config.toml
vocab_size = 25
encoder_norm = "batchnorm"
encoder_depths = [2, 5, 5]
decoder_positions = "sincos"
Rows from block 6 of the image encoder of a small image captioner, named by matrix and row number. Rows with one number belong to one channel. Each number is 128 + 32 x the weight over its row's rms, rounded and kept within 0 to 255. All counts start at 0.
Before each channel's rows are labels from the 100 images, of 14976, where the channel reaches its highest value: "peak on" is the class under the peak. Only what is clearly more common there than usual is listed. The data: simulated grey scan slices of phantoms with and without marks. In brackets: how many of the 100.
# convs0: first 3x3 conv (encoder.blocks.6.convs.0.weight, 64x64x3x3, each kernel summed), inputs 0-63
# convs1: second 3x3 conv (encoder.blocks.6.convs.1.weight, 64x64x3x3, transposed, each kernel summed), outputs 0-63

peak on: mark (55)
convs0.14 [138  61 142 131 114 131  93 164 137  85 152 130 114  81 115 132 136 122 184 137 115 105 121 128 113  83 121  91 142 162 149 114 255 116  90 139  45 148  95 106 122  98 105 116 114 113 145 146 153 122 136  96 161 144 101 113 149 181 141 103  71 121 124  85]
convs1.14 [164 118  64  91 151 153 193  97 109 146 146 141 146 155 127 181 163 142  57 126 152  94  88 107 160 115 109  94 115 134 163 171  59 154 135 155 196 138 128 110 133 126 105 209 118 147 147  90 107 135 100 105 165 120  95 184 122 132  97 163 111 117 124 141]

peak on: mark (46)
convs0.12 [120 131 126 183 178 109 126 100 134 113 157  60 217 146 135 131 156 153  98 161 118  88 129 175 121 106 111  88 134  97 114  83 136 105 164 119 117  56  83 110 136 149  95  90 144  97  89 119 113 103 115  79 151 113 211 121 128 129 109  70  96 112 132 135]
convs1.12 [159 101 109 163  89 104 158 104 135 202  95 126  79 189 133 141 138 104 113 121  97  98 107 128 178 167 135 110 132 145 163 111 180 141 107 103 122 137 182 129 115 125 135 155 163 134 135 157 156 141 120 135 164 189 150 169 129 158 151 153 148 228 203 140]

peak on: organ (35); bone (26)
convs0.43 [135 115 108 133 118  95 112 132 119 137 135 126 134  52 160 156 131 173 108 107 103 128 126  13  97 138  70 105 152 134 108 217 105 135 190 116  79  72 125 122 113 165 115 107 119 109 155 140 166  79 121 138 158  74 126 164 136 102 138 137 107 136 152 145]
convs1.43 [124 194  70 141 105 117 135  79 141 192  97 136 164 190 202 144 139 103 131 109  71 151 183  76 132 146 124 121 109 164 139 145 211 146  87 144 148 163 163 134 102 165 120 114 173 138 119 169 153 114 151 141 118 121 103 125 132 149 157 154 148 164 158 130]

peak on: organ (69)
convs0.23 [107  56  98 124  97  91 111 129 159 129 130 133  93 192 146 106 117  62  96 156 170 161 106  92 186 132 126  76 101 117 137  50 151  83  88 122 121 152 123 139 166 112 115 163 156 158 101  96 167 109 158 145 152  98  77 124 111 147  61 116  96 142 141 124]
convs1.23 [140  90 143 152 167 127 137  91 102  82 132 104 146 136 135 165 110 133  95 103 136 128 179 150 111  82 132 168 144 143 166 106 155 132 167 120 123  69 163  73 187 110 113 153 110 137 154  68 130 148 108  48 168 164 161 137  71 124  89  44 119 107 145 139]

peak on: organ (55)
convs0.44 [125 150  64 104 102 134 128 135 131  77  81  64  77 145 143 141  77  81 202 130 179  82 144 163 107 110 167 104 156  79  87 132  97 109  98 135 103 131 145  98 153 121 100  79 123 110  66 122  97 141  79 109 113 121 150 100 146  95  81 134 171 119 143 139]
convs1.44 [151 125 199 152 158  57 191  98 106 144  93 116 139 136  71 151  87 117 122 126 171  74 103  98 144 126 162 141  85 157 121 149  95 143 183 146  78 135 150 136  99  83 100 106 121 154 181 117 144 138 132  97 130 138 184  79  95 136 196 122 103 125 121 100]

peak on: organ (55); bone (37)
convs0.50 [110  87 178 137 140 160 117 139  91 121 116  80 138 165 164 156 111 164  95 112 160 157 110 137  97 137 102  75 121 112  93 200  95  93 141 107 144  80 190 132 122  79 155  81  89 153 146  80 112  95  88 161  86 103 190 125 109  70 117  97 116 136  97 122]
convs1.50 [182 145 188 145 144 144 164 111 130  99  86 175 127 138 143 123 156 132 193 133  85 110 104 137 159 165  85 122 150 150 165 110 126 152 160 153 158 158 147  71 138 137 121 147  93 173 128  90  89 156 101 155  93 174 173 158  85 106  32 142 162 103 122 128]

peak on: lung or cavity (38); mark (32)
convs0.13 [108 104 131 124 112 181  57 129 128  94 102 123 169 180 173 127 124  75 156 103  85 103  98 164  93  82 199  82 101  91 130  83 147 134 106  84 168 107  94 138 104 116 154  99 148  68 103 124 109 105 104 155 114 144 138 159  84  87  76 111 103 118 123 105]
convs1.13 [134 139 110 190 130 107 137 138 161 180  83 143 134 178 141 157  95 104 126 130  93  96 117 138 143 196 139 146 177 124 144 157 146 140 108 124 133 152 178 140 100 120 125 176 139 160 155 178 178 144  88 154 119 155 223 169 175 139 152 110 187 176 157 138]

peak on: organ (36)
convs0.36 [112  83 142  99  93 124  96 135 118 108 128 101  68  86 166 123 144 100  80  79  90 161 101 121  66  97 134 204 130 139 124 116 147  93 129 127  81  89  98 136 105 160  96 112 134 123 113  91  59 136 193  80 122 151 134 105 143  71 117  62 128 114 118 146]
convs1.36 [143 186 116 142 148 118 154 118 116 103 100  91 137 149  71 117  81  94 110 142 156 112 146 106 133 139 182 131 103 122 147 153 181 144 158  94  54  82  97 130 102 145 125  90 171 145 150 101 133 173 180  94  81 114 202 128 144 112 122 138  85 118 179  61]

peak on: lung or cavity (38)
convs0.24 [131 116 140  72  32 156 163 146 116  87 153 152 134 155  91 109  90  69 131 130 117 128 112 120 103 131 114 126 133  61  95  77 133 144 109 100 109  85  77 131 111 104 111 104 169 184 144 153  99 120 122 141  68 125 126 128 196  92 102  67 120 128 117  88]
convs1.24 [157 185 151 141 137 113 106 113 155  77  88 145 209 119 121 132 149 133  48 141 181  85 119  90 101 158 159 131 122 199 133 202 126 124 155 136  87 123 124 138 141  94  80 144 119 134 150 118 100 141 184 120 138  75 100 131 109 120  85 161 112  83 142 150]

peak on: mark (56); organ (37)
convs0.46 [152  81 145 140 103 142  95  92  97  28  60 143  90  84 132 112 121 146  72 104 137 132 125 105 115 110 136 105 174  98  91 105  91 101  98 133  96 137 141 136 129 119  91 178 137 176  81 135 151 139  87  94  97 124 136 102 153 220 155 129 148 139 117 113]
convs1.46 [178 121 149  90 114 145 130 136 174 101 124 125 137 103 113 165 128 144 149  39  55  81 105 119 167 131 151 153 121 137 155  91 122 166 143  74 155 122 161  83 152 123 152 118  98  86 192  95 128 126  84  91 191  87  91 117 123 153 130 102 109  74 137 161]

peak on: mark (41)
convs0.32 [131 170 159 109 140  68  81 124 128  77 129 126 118 117 122  70 153 118  84  60  64 192 107  92  82 117 139 123  59 155 109  66 132 126 170  87 178 133 136 109 127 119 153 102 125  96 127 139 157 130  84 180 166 101 156 133 137 100  98 124 129 112  97 101]
convs1.32 [128 121 176 217  95 109  84 142 144 186 110 146  95 127 103 102 114 119 205 135  61 171 161 120 136 135 123 160 119  70 108 141 181 163 144  67 119 166 159 171 133 144 126  98 150 144 152 150 139 151 131 116 112 174 130 107 178 156 138 139 152 142 139  76]

peak on: soft tissue (41)
convs0.18 [123 129 160 120 151  96 122 134  92 130 125 143 163 201 127 120 119 136  99 165 162  93 158  13  61  80 144  74  72 109 125 107 105 103 120 136  97 106 122 158 147 128 111 133 127 113  78 125  63 129 130 108 124 168 116  85 146  83  79 142 117 117  91 113]
convs1.18 [149 107  93  79 162 144 109  49 113 105  84 186  86  82 115 106  97 149 144 201 134 190 149 136  88 100 152 112  94  86 144 107 148  87 122 179 153 128 127  85 123 151 125 146 135  89 144 134 169 124 127 138  83  56 153 116 139 104  93 133 113 104 166 149]

peak on: soft tissue (37)
convs0.59 [147 137 106 112 145 166 135 126 118 134  94 135 171 163 199  98 144 135  85 201 154  97  96  50 170 100 123 123 144  95 101  71 165 140 169  74  87  82 109 138 143 118 104 145 161  99 169 145  90 135  99 124 147 141 138 112 105  85 140  79 173  86 135 158]
convs1.59 [172 172 155 114 131  90 113 117 148 137  72 115 199 155 116 127 164  82 103 132 177 161 107 132  91  86 142 123 114 160  87 173 193 116 146 144 134  53 109 107 154 120 103  60 108 117 134 112 130 197 127 133  86 108 112 147  95 109 140 145  93 117 159  73]

peak on: organ (60)
convs0.10 [137 177  46 129 107 149  69 112 102  76  74 102 103 133 148 171 132 115 169 195 168  95 114 127 186 131 149  71 105  84 160 104 128 108 146 148 136  98 106 127 127 154 153  62 167 142  82 150 163 125  94 136 133 114 112 120 153 100 173 130 156  94 147 130]
convs1.10 [164 161 117 111 102 148 181 135 117 129  82  80 138 128  95 136 191  67 121 121 153  77 125  61 152 129  76 127 141 133 145 165 140 183 176 121 121 138 175 132 113 121 152 141  58  71 150 136  90 134 135  62 142 158 169 148 105  73 148 155 121 118 158 140]

peak on: organ (68)
convs0.4 [134 129 175  99 127 119 110 181 126 156  87  70 136 197  87 104 146 154  77 130 178  81  82  85 189 131  71 131 101  91 140 146 112  94 108 110 104 120 106 154 114 103  96  80 139 178  96  91  72 124 168 108 126 110 128 112 169 145 152 127 126 169 109 158]
convs1.4 [204 103 112 133 151 125 189 170 150 132  97  99 104  93 145 105 133  44 149 128  54  49 120 106 133 176  99 149 133 177 144 118 172 176 125 106  82 149 134 105 138 112  91 129  99 131 184  62 117 133 150 122 119 122 144 130 108 136 131 124 151 115 163 133]